config = dict(
    arch='unet',
    model='image denoising model',
    dataset='numbers of one to four digits printed on busy colour backdrops',
    train_examples=73750,
    image_size=32,
    crop_scale_min=0.8,
    horizontal_flip=False,
    translate=0.06,
    color_jitter=0.2,
    task='denoising',
    loss='charbonnier',
    noise_std=0.6,
    norm='groupnorm',
    activation='silu',
    weight_standardization=True,
    channel_attention='se',
    widths=[48, 96, 192],
    blocks_per_level=3,
    block='basic',
    attention=False,
    upsampling='nearest_conv',
    init='xavier_uniform',
    residual_init='none',
    optimizer='adamw',
    lr=0.0027,
    beta1=0.95,
    beta2=0.999,
    eps=1e-08,
    grad_clip=1.0,
    gradient_centralization=True,
    steps=11600,
    batch_size=128,
    epochs=20.1,
    lr_schedule='step',
    warmup_steps=1160,
    weight_decay=0.2,
)
Rows from block 4, named by matrix and row number. Rows with one number belong to one channel. Each number is 500 + 25 x the weight over its row's rms, rounded and kept within 0 to 999. All counts start at 0. Numbers have three digits each. After the name is the row's rms in percent of the matrix's.
# convs0: first 3x3 conv (model.enc.1.1.convs.0.weight, 96x96x3x3, standardized in use), inputs 48-55, a 3x3 kernel for each
# convs1: second 3x3 conv (model.enc.1.1.convs.1.weight, 96x96x3x3, standardized in use, transposed), outputs 48-55, a 3x3 kernel for each
convs0.8 096:502494478563551494521515496589530547539496538536499473490502495495535537486505525478501519490548560511513514486497513483485508488496478486503504515510490519508489515508516494522533520535524496522500502515487469521458
convs0.9 106:510510490511501503517471459462448464472471475510562603504490518511506536488499520495515511498484472497477486475484488471474495492514516511508510523563506484465476487526512501550477485496496484496482487512503504543491
convs0.10 088:510483489543514477523523475445499479488540507442480478514534514515536513496507516522502489508544532469472512471475548465491543483491496498502496511507498489508493519524522503542532508532513477483515499502511491473463
convs0.11 090:489513524526533519531504474530524489500509497473503494523500463485496478475526513510526497526508434497470429514472496515483513506534538490500495506498486500497475533510501514478519510518531485514493504551541472501490
convs0.12 102:468486500451504502446524527507474492484481461454433421458466464475448491492450501507517528510462508465507515474462511474423490447479506526534487542595525510527525482548512508535537474529516502510528485501483482516494
convs0.13 096:499516488444500509425472486492498467503500510499561532463494527525520496538536517535532509519473433529448449507531495502473461431441453485509497495527528509523509459514477508530487482515530467468469505537501522487468
convs0.14 095:526512512519470476534472439481507485425485467442495510520482475482458466525513508533535539503490513498478496515549516495552527474513501513478483489478461522486478488444447490455456491468528499490497508476515541533512
convs0.15 097:511501496542501497588503509499484465506505484480484450473447446510499494506516527473487490455501502526505507515555531482545530454470469496506496509490482515514509493497506490500487514519513523472473506506496516502486
convs0.16 102:504456538510462495504499501500520543470509502481493458482489493490501471491477482536506456530509478495498493537510531506478507514492516526476500521504485501499478500508504543521515522525525467475517481461493484453481
convs0.17 100:568537543568536552546516558483485435472478445464483439536512508488487464458500471490515509488533523479493491502469495526526525498479505487494481512492507503503500519529517519510501504498474515498510538524539504495489
convs0.18 107:538506521518525521499502470506535521480521513454478487514498486476438480495497509469457485488463504491504518473502470521498484504477464496476489491503524479505489510514495508535515514510463497533491513494492470456474
convs0.19 095:500501468495513506502508523501537559492511538497498513500504477496504467502500498514512486491531512517517507511529485530552505524545525484494504480507512500489495486539484494583503495529500513515473460499509488548544
convs0.20 104:519506478546538476501525457478533527520554554537495459500523493518482495492468497462457453476442468463477468443463483483473501465511488502501514482512515511529514494511476506544529507554508486505508515530522509523485
convs0.21 105:506523508537548465488497438494468467504523482516553500494491509509487472501487498533475501479516474513499465490465501520551483524534503507534513513489494478471483507513522527525526513520519465505483460478490462433511
convs0.22 105:484516484502543492494536486510520529495501516520522524522521519464496473474496470435427416405436429450407422511521517489509521519542545499509526514530517520521509536550500516517503495488496521526506502482535518527516
convs0.23 102:512501483473500512472500488496492495494486491499490473491494516457484511465481496488489507485463515524510499438471527431479524472506499515505507523510518508505516505491499515510496508490487532483489458483495490491496
convs0.24 090:510460499501499517530516502501505507488474482511447480488526532487511511476491481529520478508454460519524519539456482492464510514509514519530514502513500502506505520497467494491470494477471471471519503548503521531510
convs0.25 112:563547494550516485493504453529524524535525587513525491500519539487456476471485488479474509536477456495545497494496479534472477505519486497515516484488498513513512504507528522500529518552541517497486522531488486570535
convs0.26 084:466466507468499510484503491493530529502489490481510517512501506494519510500530520486467423505528518481531517513485483519494517494484502484502489513549499493527503478508531506535511480520475473506502492536546490561503
convs0.27 106:448455473498528484511519506532566553509533511507522529542470395526511493482436453496520515491523505488517514501476525504473497487482496511521486473510501493487492502510500504514491485499528467479497491471472519484484
convs0.28 109:551515511532495516536476552503505473501497468504491482486505537467511498498517489477478464496504458495482482514542512490532500497519501492487489516501492494478518509508514511521518488479536480470447470488457521489465
convs0.29 088:464489527519514517469467518511496488500507513486490510504505518517514483483476497495471526496511535483505513477472500488529507498513505494495486501491469485478468501508517522528518511497521433473506514511508503489509
convs0.30 120:439507518476517513504492476515479452507510488500521555521494532489435487459504485439507529455498491495467471495496470518535491508512490510509502540507529502508514532507493513501499514523490494493484535512536529528533
convs0.31 107:529518505482502509491517543465495545446506563437461481499500488484489511506494502522516478501462502507472492505504502515478500461459480481502489492493492492479486481481457541488483512480477494485477522507528470477519
convs0.32 108:483491476483474469596567467503501456506493458497492484485485483516523500518520527507505463524481511527521525496550502440501494464508514511502490516511508491500495499489486504514504531521529429475538469455521471494533
convs0.33 086:506493482521530494506532488526518508500522521511526531507480485541495442503486439493475467531513458513538501501498500518501481517503490481481476501511482503495471472503493487526487479483499489495476501482469515506502
convs0.34 105:484536539499545480481495472470484533522513514505471499534543549494462467494485482445438464484508513482499513475479439492494491509492498492489513500503513521499512465469497527522492494494491517527526489496516526504494
convs0.35 112:521487458532521517506508546492473468455448529456513541525523552484464426516441471483514505524480490486510484525499506521474491485468501504487486480523492497507500498536500543495527506511549476477501503505510469486519
convs0.36 091:491493530512487534511492549495512503509447516501492484505512450503520481515521502534528517514531523495528515517481513496452503488452514508512503505492508513514502482511470497520463458466439492495473475487458474483492
convs0.37 087:499465501522481523530516518452506513455518533516536528524513499532516494518522499499486495500478475463452473477499509473495507493494495513512519525521504517512508524521469528487458511474489479474519488475493500486495
convs0.38 102:529553518470515524460488524513509498509495488542571561478492541462476485476497482501501523476503516451468497501492485529509508512505523494501503475493510482492508515558532537553550538535544491492491516503524517519547
convs0.39 099:499494479509511477478485496481504493502506540473486530471481540503488499485501503513478486548494480506522503530537497525502513467512534503507509477499523497495518517532498546595493528568470483518507509516497529524506
convs0.40 101:432506523469509471467483467477493485454464489538488479564512475535528505531537494494469499482515503441492507503535500503519487502489484511521499501494490499487499509490492537495502549492476527494480545527474508473495
convs0.41 104:513523494491517504482446452455441451445515524470575544485514539487479477514517500481473478479495503471507464498483480483498535477530511489484503494512476509512505491506514522585511519524540512503535510541520457482454
convs0.42 100:511463491501476521477466505488520483493450469458523476529533528507526534516530511517541499486471461470442464510549525527490484506446467507479483514473483510504504503489514532506505503484540492490496512503460530476475
convs0.43 098:461473574461470543466507544463479488488510504477495512534522482509525488489496480501502462471491472470462481500517491492550520486558542498516486471503488473510493518526471501547471471507426470494493469498499478515498
convs0.44 104:501499496509523542486530544475465440508475502483510480535510473503512490500491489448499536466507516462455478502458481529514519522549550524553539498519501485471475517497517513524516525544523497453448500447476474452501
convs0.45 086:482510444470532507474487463493523525497479497500520490514514509522416490500483503532493494470474503488508475507466488490508543516532470494506496503504501497485504523464496516556516537493496484510513508573513500485517
convs0.46 086:443464502477481502446476514488491506506533502467490497500508489486496489512388494505471498534515474496475525492470496533486464466475468508506501498515492508507488478533521515527496509551498496485515518541513480510489
convs0.47 096:467457450450470488463475450469496509462479470463469466509504508511486494524513500496508502483510512481519509501485478519479473523504499502493497498502496509513519490515474498524477438463460520531517506536525512501501
convs1.8 093:534515523504484495501486483515495453511509484501510496452483493553513494468450483501527500457516523507500536479492528511517522505484496498516522487509513496499501516509483495517502502502502496516530501493485484463490
convs1.9 105:546505515521486519474449504436460464462446465478437508465467506478545495522524516455441486481504520518507504481492500476514492478508498494480500500513531527516526498470479517514503509517505501483524447450503443443489
convs1.10 100:450481494498498451502463457511517544491514512472504513521448456520474486526527477497530523478451478513508522507505467474448463456464494483494485502495495516504491476479497471494529496515524538529486509519516502476486
convs1.11 096:464476477518537497535527484574596511523561492535531489494468485536520553486501499502540553504520516503498507498497500470460485458457506483535534541554528550535520502527516524525505525487477481525518535502501503517489
convs1.12 084:510528513520535515511527524541473484545504500524536495512521529584561550518595524474536487496543521469519496481509504488512507509519509499514492512523482476487469453491485506550523458496471520542501508519487498508514
convs1.13 086:493443461530495496595542501441429474469541556515546525507485472478488480466484465544499479539525495489480469484481475518501497484475486490496473504509492496528498496503516482500506484508506576524474535415480486503523
convs1.14 085:525528491531519487501517494519508516520503506524517487547504501522468489506485499511468494512466447470437425523541547493503514490508520499494523476493523495512524503458467483483497463476523451446468500503494501525517
convs1.15 093:514460438519469411526461456489452416507480474508492488502504505484515509482457460546532535490525532507503505500505488479486486466466497515496489502491492503497495506500475510505504519532517539507497465453496505511522
convs1.16 096:522537496538512484563513492524498491502500528513490528518463479457461490505504467457497525556476502530487491526509547530461519518498512481497477523524482490492466546517496542521503546536490459522512503569465528532419
convs1.17 097:513461420529459435526497482501482512522522525520504506491511502501502508488512480502488533483473509515489534515497505455437481487486508530512517520501502535513518491486485502516517511493487529501526484468498479492508
convs1.18 109:535488526467493538435515482489523515509509490496482497510509493519524484468530502497484486479553517497553516475509508547570536518528513474502542474506527461514511483485493487523518470529488508470573519491537508528528
convs1.19 086:489472515522517483584565502521474450500515525457530550501535527519558506532491452497468487525516522504508498480489528496497532522500513518541536493504509489508512516518471552534466542527478423473520485541532532559485
convs1.20 108:475504484488522530504490519497499494483526537460512508501513486519503520484508496514526510540542502520509494487521498513562522485516527467477470496493479530513494465496483491520517479528494512542489488487498509508497
convs1.21 100:489506526536531550514511519498481478494510490493490466484465467541521497484538520506506513527538490522488490490487504496505500506528520510504501507506518491497495493527512478494508457501505487470473541534509461476537
convs1.22 114:475491512470481497479478518500512499468493507496530516481502499475483493511533492471465471469426454452441475497523550506519548522532557488503500502515508501512510515483493503430455494443454491494522488500519485479490
convs1.23 102:519511511521492530538491527469485491483494497485525534512500517537499480505522522496503511514475498518482487506505513518526510529539519475470467496471463483453460491509503519533475528494417473542551477568547524548477
convs1.24 097:493466464487477502516548517496482503501452496489481505542468501501481502498491509478459432537499494542512503509501464498504480484502503489507486483488494494492512529531502526493496490500500445495477522543450544475510
convs1.25 108:488501491498488478494471490464416464497478513483516535504480497480550512517529472480449523524525484506523497523453499536557517507513491521491493526486486501508505513510517494494465472480468462495459501522487447430531
convs1.26 096:502540523500514505481481481455505486495536501462469497503486493532535482543575513523474514509436495535528532541471505514420478563511521503509523489504510512523525488500493492500507507521522507475464536503511508486502
convs1.27 099:515533460468447458492453497500483471504487426456449418491473479507525494459521474508490515501498543508507512499493510501511523507504524483499531492499510504502495467494497486520515523521504494520487472499518462462551
convs1.28 099:504442493501447511499459498467513521515550536547513505496456498457484501464477512452467512476502500496489476482489499475485496476477482506485495491484499492487497473480484485490497470488519487508537510538503527481464
convs1.29 073:514533494532516423537517495518522522527576546498463436504514535502475471457488486516546556518447461503490494517504478482459457495468493521513503520488492504492495519524503515503490490497492468498466487511516517504479
convs1.30 113:442444461457453424485510491530536470530504471498529515551545484543527537509494497496477508542531527546523489499487506519490498509498512503503495514496497528506493528522475500504506482485495486495504513476504519493481
convs1.31 109:542510499536507555542503519486534555462482512469505499481526506481501495455465484517533536481537555508509543485498524466518531445477531471473469495496500497500490468466486486494528498488485497523502498523479532512532
convs1.32 102:556548531547511479554517472449476487496513479506491477440408499457502499557519547480486509497481515490511455501502497484466532534470477511510530514516524496492493490499490494534518493537535514514506525516469486507481
convs1.33 091:491503470526532457481501492507483473480519523494502506527552529489508503510503502501497475523503485523527524511510508511515523518510493490473462497480465481466465493504466504512447498530484476463501488484486507499544
convs1.34 109:499504493481497513523517501530521459500451467456495536437474512499503516546523487468491501485503523517561538478477471460502529461510490518503499503511507526537538503522488493513503490504505513497514508574523485529509
convs1.35 102:509469490553494512493486497501501488510473460501443481503514529477507463481458464528515524499483496492501494495520524514511481510473501518507505508500498498503511510471495475422486494504523486455538489462503460550528
convs1.36 100:526497483515472435525515504515533513505528503492524509493428483502469499510497493483503499480471486491484492491463473471437466476457489490484474484476470481477471495495502498496501506500504544619578513528510490446468
convs1.37 084:494471498486512562504489516508523507494533523501531531521466404535451486535489500520533487523517467511488473486500477507485454483455480511526531523518519532508511503504504483513498474509503438511577511514508523537476
convs1.38 102:512503508486482510477452488524491540506487513524536517478485487473499477527545534489487488487486473474485486503532531515507496501482474495511524483497509505523527512494517515487493512481472467519460488511513519501491
convs1.39 098:541507489508516481487493527505511511515515519538491498524490526502530527462486472487461487523490463525520479484451474487473460485523497512488494496477495522501528493499480502508480487513492479560512509474407547511504
convs1.40 107:483449469511507510540488488490449484512487511510487512508454462552517471463516511486538523489483492504511469494516525472501495477500496526499499517509505502501498511475477514492490507523522532503481467527471510563472
convs1.41 101:455469469517518493457481465473475493496495487517490488488505502511494497531505504509501549505473486486538515469486505496490503508508523511460496533488487525509508504525499523536492484524516534501561519508536442505523
convs1.42 096:494486485471515459496526500478477497494484484475477499485458471466468471553498475552508490522501493478478491525501499509508480497486473477510535499517531485509505506475494479418500496503541547495470544465494511514555
convs1.43 090:473502500476492499497517514466499505471491459468480441502468528544517515502502513508510508485513498497513521483466499484467483515504500486496498493496487496486480487515518493522520480496497537520523488530537525515507
convs1.44 101:499507503515505492516504490485531459496562490520537477530463504496506530530544539569533526511468534485507568495504477472458488487484528526521502505474479494489484493485499477496488478507497508486528524543549498502518
convs1.45 102:520478439584521495534484497513507470540507474501471494509508513516491491465548478517509518502514544545530539542525505472518532464537536493474502494505495517543521468495487511569510505478501486488496522525514498462493
convs1.46 110:510517542531493487543533522466522524498526531477511512480497506504556515511543491536513553513527537537540521508500491519534504536513546526526520502539535520557536519502514523479510509479489505494516484460445507504521
convs1.47 092:532515518540509510511492510551508517523468469482479515514501462492488446485511482477486505506492508500515491470443462484473519515524566511497504488468462494473468514515524550532535533518494496549561487504522449424450